Weights of a small image flow-matching model.
Model: 1.89M parameters, arch unet, norm groupnorm.
Training: adamw at rate 0.0018, 40000 steps, batches of 64.
Rows from block 6, named by matrix and row number. Rows with one number belong to one attention dimension. Each number is 128 + 32 x the weight over the matrix's rms, rounded and kept within 0 to 255. All counts start at 0.
# v: attention value (model.mid.1.attn.v.weight, 96x96), inputs 0-95
# proj: attention output (model.mid.1.attn.proj.weight, 96x96, transposed), outputs 0-95
v.71 [116  99  81  76 102 126 126 122 165 168 138 120 150 138 147 157 118 179 140  91 117 109 108 136 142 100 156 112  98 136 143 159 162 146 137 148  99 122 109 133 159 134 126  93  99 105 127  94 163 119 118 111 126 128 113 114 118  94  95 136 122 145 115 172  76 165 180 140 155 102 122  67 151 184 157 121 144 172 139 116 127 119 166 129 144 125 140 140 117 130 138 114 140  86 135 116]
proj.71 [121 122 125 122 149 168 122 129 122 149 134 163  67  97 132  83 150 150 159 145 114 126 174 193  91  86 134 125 102 131  71 133  97 116 128 171 109 103  96 157 127 136 138 104 137  86 141 127 167 141 111 153  71 158 162 119 142 137  79 141 126 139 100 161 118 125 131 141 143 117 142 120  70 139  86 129 113 162 127 143 137  73 102 101 118 133  90 168 130 149  96 169 124 143 154 163]
v.72 [100  85  80  75  88 126 115 116 187 153 138 109 163 163 149 161 146 168 123  78  91  92  79 103 173 127 177 129 111 158 170 163 168 177 168 164 108 114 117 116 170 139 130  75  97  89 135 111 152 111 104 129 119  93  95  88  96  85  74 113 132 137 134 160 104 157 158 131 147 107 150  92 142 199 160 136 161 176 162 136 136 151 191 159 160 144 150 159 132 127 103  96 115  87 114  90]
proj.72 [130 125 120 124 149 172 135 138 114 129 124 165  89 104 107  73 162 150 178 142 116 148 181 188  91  81 155 125 115 106  64 145  96 110 118 189  99 128 105 184 132 133 141 102 128  58 138 129 168 135 120 158  85 160 152 114 166 154  49 141 134 146 102 149 106 133 117 144 127 118 143 125  85 124 105 127 109 159 130 129 153  71 113 116 125 135 100 187 127 133  95 165 124 143 157 153]
v.73 [114  72 176 138  58 120 160 139 179 124 110 131 156 113 113  88 158  96 105  87  98  56 112 111 154 147 144 178 167 120 132 210 116 155 124 126 122 140 111 110 141  50 128  86 117 133 165 179 133 136  87  93 106 110 136 144 183 169 126 170  71  96 130 112 123  78 100 138  65 187 201 204 126 163 137 149 112 175 174 132 183 136 130 142 150  86 118 135 136 116  90 156 121 164 123 117]
proj.73 [102 129  86 108 160 131 120 128 142 104 151 128 113 139 118 142 132 115 173 160 143 203 120 106 132 116 147 136 110 114  69 113 110 136  52 157 117 159 131 176 127 162 123 143 129  74 139 154 152  83 167 253 128 142 111 113 160 141  77 107 202 158 156  89 101 167 138 123 129 112 106  81 129 102 139 121 190 124  87 116  93  97 172 175 122 118 128 140 125 102 111 156 132 147 156 121]
v.74 [ 77  95 157 145  49 107 126 135 169  95  98 105 168 125 118 110 140  83 105 108  98  70 101  89 162 166 160 171 175 128 153 174 146 140 142 107 147 119 141 132 139  84 113  58  99 138 162 181 118 123 132 143 121  83 123 118 170 148 131 146 153 115 177 147 162 132  99 137  56 151 196 191 103 113 113 120 104 138 163 145 156 168 149 151 179 116 121 121 138  66  94 137 101 191  97  99]
proj.74 [172 120 105 118 165 154 152 105 116  65 135 132 166 146  73 115 139 119 198 155 156 202 153 123 119 111 148 114 120  66  88 152  95 128  79 167 102 196 162 194 114 150 141 151 123  85 129 114 142 118 172 190 171 131 105 133 173 178  87 111 156 144 112  99  92 158 107 125 124 135 117 102 147  96 154 119 138 130 103  74 109 110 173 174 116 108 153 153 115  92 134 120 158 128 164 121]
v.75 [ 86  75  84  68  73 112 113 123 193 158 138 122 173 167 155 166 154 172 114  69  83  75  70  94 181 139 183 136 119 157 174 180 175 177 172 174 104 118 115 115 179 132 133  74  97  77 142 126 151  98 102 126 106  96  86  93  97  82  71 117 124 121 129 154 104 145 148 137 143 116 157 107 144 191 161 145 160 179 176 146 143 156 198 164 170 139 149 171 153 132  94  81 108  84 102  82]
proj.75 [132 120 110 119 153 175 136 137 122 134 122 162  85 106 108  75 161 147 188 144 116 154 188 191  91  85 155 125 117 102  64 145  88 113 111 195 102 129 106 183 134 136 139 101 130  54 142 130 167 138 124 170  91 156 156 117 173 160  44 139 145 149 108 145 104 139 121 144 129 122 141 120  91 127 107 123 116 163 122 120 153  73 114 124 127 130 101 195 128 131  95 171 131 152 156 155]
v.76 [121 191 122 122 160 102 105  98  95 108 105 118 125 132 147 173  56 143 136 176 142 186 116 120 125 111  95  72  92 131 175  45 164  87 159  99 142  90 138 123 105 136  86 133 108 145  93 104 131 113 204 190 144 117 121 140  80  97 137 111 255 175 166 172 154 255 169 131 141  58  88  36 110  80 109  45 146  69  72 126  85 134 159 122 134 133 134  96 107  92 181 118 153 145 122 131]
proj.76 [166 135 167 167 143 158 155 104  70  99 130 115 185 141  78 110 113 118 127  93 154  81 196 158  76 108  94  93 129 104 154 137 145 137 144 102 132 147 160 143  90 113 146 135 123 198 112  66 103 189 124  13 157 132 138 137  94 127 175 125  28  97  62 159 136 102 122 111 142 126 132 175 128 131 111 154  35 110 173 106 126 167  93  70 142 154 148 102 110 126 175 100 159  72 145 178]
v.77 [106  86  70  67  96 122 126 120 175 156 143 116 156 150 156 167 134 180 127  79 108 101  91 114 158 114 169 119 100 153 158 161 169 163 157 160 109 123 108 132 167 140 128  84 100  92 126 100 166 111 112 122 122 104 104  98  98  89  82 124 124 140 116 168  84 160 169 140 156 111 129  76 158 195 160 131 147 174 149 126 135 140 181 147 155 140 148 151 126 128 118  95 130  78 124 105]
proj.77 [128 123 120 121 148 178 126 134 120 141 126 165  79 103 115  75 158 155 169 138 116 136 184 197  88  81 147 125 114 110  67 143  93 112 122 178 103 116 102 168 132 136 136 100 131  74 139 127 162 142 111 153  77 166 158 115 162 147  62 137 130 147 108 156 109 127 120 140 134 118 146 119  72 129  96 128 118 162 132 134 148  64 109 113 122 132  94 183 132 145  94 167 124 147 153 158]
v.78 [121 153 174 122 129  99 146 117 104 160 114 147 144  97 136 144  75 145 139 118 121 121 102 128 152 123 104  59  61 129 164  87 150 135  97 106 124 142 132 108 112  98 104  88 111 147 135 130 159 101 153 154 125 149  89 161  86  96 150 138 209 137 130 161 127 200 162 176 156 147 159 117  87  87  89  72 142 103 128 144  81 128 161 100 150  94 156 100 150  96 171 131 146 148 123 148]
proj.78 [111 115 146 143 156 153 156 120  84 146 149 118 106 114  75  85  80 136 135 150 158 122 183 178  34  85  96 126 125  91 137 109 158 123 108 116 121 141 113 172 124  74 127 144 119 185  98  87 107 164 168  55 146 138 178 148 129 150 136 119  86 129  92 129 146 146 144 118 142 130 121 136 138 156 111 117  65 144 123 112 121 128  80  92 124 139 111 102  89 117 198 153 162 102 184 156]
v.79 [182 177  84 103 217 146 126 115 105 136 141 122  93 135 154 156  91 179 141 151 156 188 150 165 103  73 110  69  73 146 125  99 148 122 136 130 121 114 117 137 115 160 124 153 136 114  88  41 149 145 129 117 147 129 143 102  73 104 118 128 134 183 105 148  82 169 193  81 186  71  46  30 155 167 154 108 158 132  69  83 107  95 122 110  96 179 136 128  85 170 162 119 166  80 163 150]
proj.79 [ 98 140 165 147 107 124 104 143 117 159 139 135 101 106 159 115 134 141  76  98 110  35 124 151 125 131  91 138 146 175 133 119 132 111 183  86 146  70 100  83 125 134 137 106 133 173 132 119 115 151  78  44  79 145 149 122  90  86 178 142  73 101 112 172 157  83 116 135 139 120 160 162  73 157  87 162  77 136 181 201 137 124  81  57 138 145 104 103 147 160 121 114  97 106  93 150]
v.80 [167 170 166 178 169 136 145 138  80  99 130 142  97 103 112 103 121  87 122 171 154 162 167 146  92 127  82 127 140 108 101  92  94  91 102 104 146 132 139 128  88 120 130 181 159 160 123 144  91 147 145 121 140 148 156 155 147 167 169 132 119 119 123  92 152  99  99 109 103 138 106 149 118  82 108 126 116  94 102 126 126 106  77 115  90 113 111 106 122 135 142 152 139 159 136 162]
proj.80 [116 138 139 137 103  82 114 122 139 127 126  91 169 158 145 176 107 116  82 112 139 104  78  65 168 170 105 130 138 149 183 115 157 143 141  75 157 131 148  79 121 123 113 150 127 187 119 127  96 115 128 101 166  96 103 129  96 107 196 119 122 114 153 113 142 117 127 116 122 134 113 136 171 122 147 129 142  94 132 135 107 180 141 133 131 130 150  73 130 115 161  90 123 114  99 104]
v.81 [155 157 168 172 168 137 131 135  82 100 124 142 100 116 116 107 129  91 125 175 150 160 166 141 106 134  93 130 149 116 105 101  88  98 106 110 145 134 146 130  91 119 135 176 158 150 120 152  96 139 136 144 128 150 140 152 141 163 161 123 130 123 120  96 157  96  86 108 106 153 115 168 112  66 101 124 108  90 114 129 125 111  79 120 102 121 116 114 140 124 132 152 126 164 126 151]
proj.81 [130 133 137 137 104  86 122 121 140 126 133  92 174 157 141 174 107 106  84 111 133 117  73  65 161 177 108 131 148 140 181 120 158 143 135  80 149 136 150  77 128 118 123 155 128 181 119 136  91 119 137  97 170  92 103 136  98 110 187 122 118 116 152 104 143 123 130 118 120 133 114 130 168 132 151 127 141  97 129 133 112 184 143 142 128 123 150  85 130 122 153  94 133 105 100  95]
v.82 [161 169 142 168 171 136 141 143  96  90 132 132 101 127 125 118 133 102 118 170 152 173 165 137  96 126  99 142 163 122 102 102 106 100 126 119 146 119 135 130 105 128 137 191 163 141 110 131  93 154 131 124 136 126 160 132 139 171 151 122 100 125 118  90 144  97  94  96  98 119  89 139 139 103 130 135 125 103  95 128 138 119  89 126  89 133 116 124 111 142 129 143 130 141 135 141]
proj.82 [126 135 137 134 100  84 109 123 136 119 124  96 171 156 149 172 123 115  86 103 126 100  78  72 180 177 118 129 140 146 172 124 146 139 141  82 151 131 150  75 126 134 117 145 126 172 125 134 105 110 121 108 156 106  89 133  96 101 196 126 121 109 148 117 138 108 121 118 121 133 123 133 159 119 145 137 146  93 141 141 111 172 142 138 135 130 146  88 145 119 140  92 115 114  85 105]
v.83 [165 184 177 190 173 133 138 137  65  96 113 133  89  90 104  90 102  80 139 186 169 177 175 152  82 120  76 134 146  99  89  81  88  82  88  91 144 133 140 137  81 118 125 177 157 174 120 143  93 155 158 127 145 155 159 159 160 175 187 140 134 132 136  96 162 104 107 118 114 145 109 155 105  60  96 114  97  73  87 120 116 101  63  96  95 114 102  91 118 122 156 161 144 178 146 168]
proj.83 [124 131 142 139 107  82 122 117 137 120 130  89 178 154 144 177  93 110  73 117 142 107  76  65 165 179 104 125 137 152 191 109 165 149 139  65 159 132 155  78 120 122 124 156 128 195 118 124  87 118 135  94 172  95 104 141  86  97 209 111 117 113 149 110 152 124 133 116 121 131 117 135 176 130 156 131 137  93 135 125 105 190 140 135 128 128 158  65 127 122 163  90 127 108 102  99]
v.84 [131 154  65 104 186 147  91 123  76 132 127 136 118 154 127 158 125 166 165 173 137 177 151 147 136 133 133  91 111 140 125  79 111 106 135 134 144 138 151 119 122 209 137 143 130 118 117 107 126  99 146 199 117 167 103 121  65  89 133  94 199 145 129 125 152 168 108 140 191 115  97 100 112  39 101 103 128  64 105 139  83 122 125 122 139 159 143 129 158 126 130 114 113 114 117 111]
proj.84 [169  85 167 114  89 111 163 133 154 155  98 143 170 118 127 119 122 103  99  97 121 106 121 130  90 149 135 156 160 101 206 131 160 133 184 132 115 123 122 112 151  59 129 106 114 167 123 108 104 166 111  20 141 102 152 135 126 162 146 148  57 119 102 146 156 108 122 144 130 174 136 179 147 186 138 120  85 142 142 123 190 168 111 119 151 138 132 126 110 158 131  93 118 104 122 118]
v.85 [155 157 135 161 169 146 148 146 105  94 143 139 103 138 130 120 154 104 111 154 148 160 159 132 111 133 101 140 177 136 104 126  99 112 147 135 147 122 129 119 108 132 142 190 157 127 101 112  89 150 117 121 128 130 152 126 138 171 134 120  87 121 104  87 134  74  86  83 107 132  93 144 148 125 133 153 123 111 109 119 156 125  85 138  99 141 115 141 124 156 114 140 118 120 125 130]
proj.85 [119 137 127 137  99  82 100 137 148 122 127  98 169 157 155 170 133 110  89 107 121 101  68  62 184 177 128 135 140 147 163 123 141 145 141  96 146 123 138  76 131 141 124 134 137 148 136 153 108 106 112 124 144 103  87 121  92 110 182 131 131 108 162 109 142 107 123 123 117 125 129 133 153 121 149 141 165  95 139 145 113 161 152 146 138 123 133 104 149 114 121  96 111 126  79 101]
v.86 [ 99 155  68 123 139 152 100 116 152  61 111  80 125 165 127 162 123 130 136 169 135 177 133 118 116 113 144 158 177 138 147 123 146 103 196 127 140  99 141 160 137 177 113 120 100 110  74  90 117 166 152 145 148  67 153  65 126 137 109 101 171 191 168 140 147 172 140  63 128  41  62  70 154 156 163 120 121 118  77 100 151 129 141 152 135 195 112 135  82 138 119 107 124 112 128 101]
proj.86 [211 116 147 148 128 138 113 107 104  80 115 153 199 142 128 112 177 120 151  79 142 110 134 153 176 141 161  91 138 117 101 196  79 120 166 127 119 141 160 112  95 182 168 104 132 117 170  88 134 134  76  97 157 141  92 131 113 117 145 159  77  76  81 162 103  84  86 145 112 145 169 169  81 118 126 176  94 119 186 130 149 136 151 112 131 123 165 152 146 143 106  67 124 106  90 128]
v.87 [ 64 101 170 141  54 123 106 127 123 105 103 131 156 140 120 119 141  94 122 131 100  87  98  82 171 194 150 164 164 117 152 109 125 125 140 107 145 112 145 122 128 122 113 103 105 147 162 220  95  95 147 180 110 124 102 141 155 133 142 113 213  92 189 125 219 147  54 177  57 151 206 213  84  42  88 125 103  80 166 176 118 168 152 146 164  91 131 114 175  65 104 128  85 193  69  95]
proj.87 [190 120 119 128 150 141 185 104 124  71 105 121 191 138  65 127 134  96 183 140 154 216 153 102  96 115 153 105 117  50 141 153 130 141  82 177 112 212 175 188 125  99 131 153 117 102 109 104 132 131 184 155 200 106 114 149 165 175  84 110 131 142 108  95  85 172 135 124 133 160  98 112 192 104 182  95 136 129  97  43 127 146 161 185 134 109 167 154  98  80 158 124 172 130 170 114]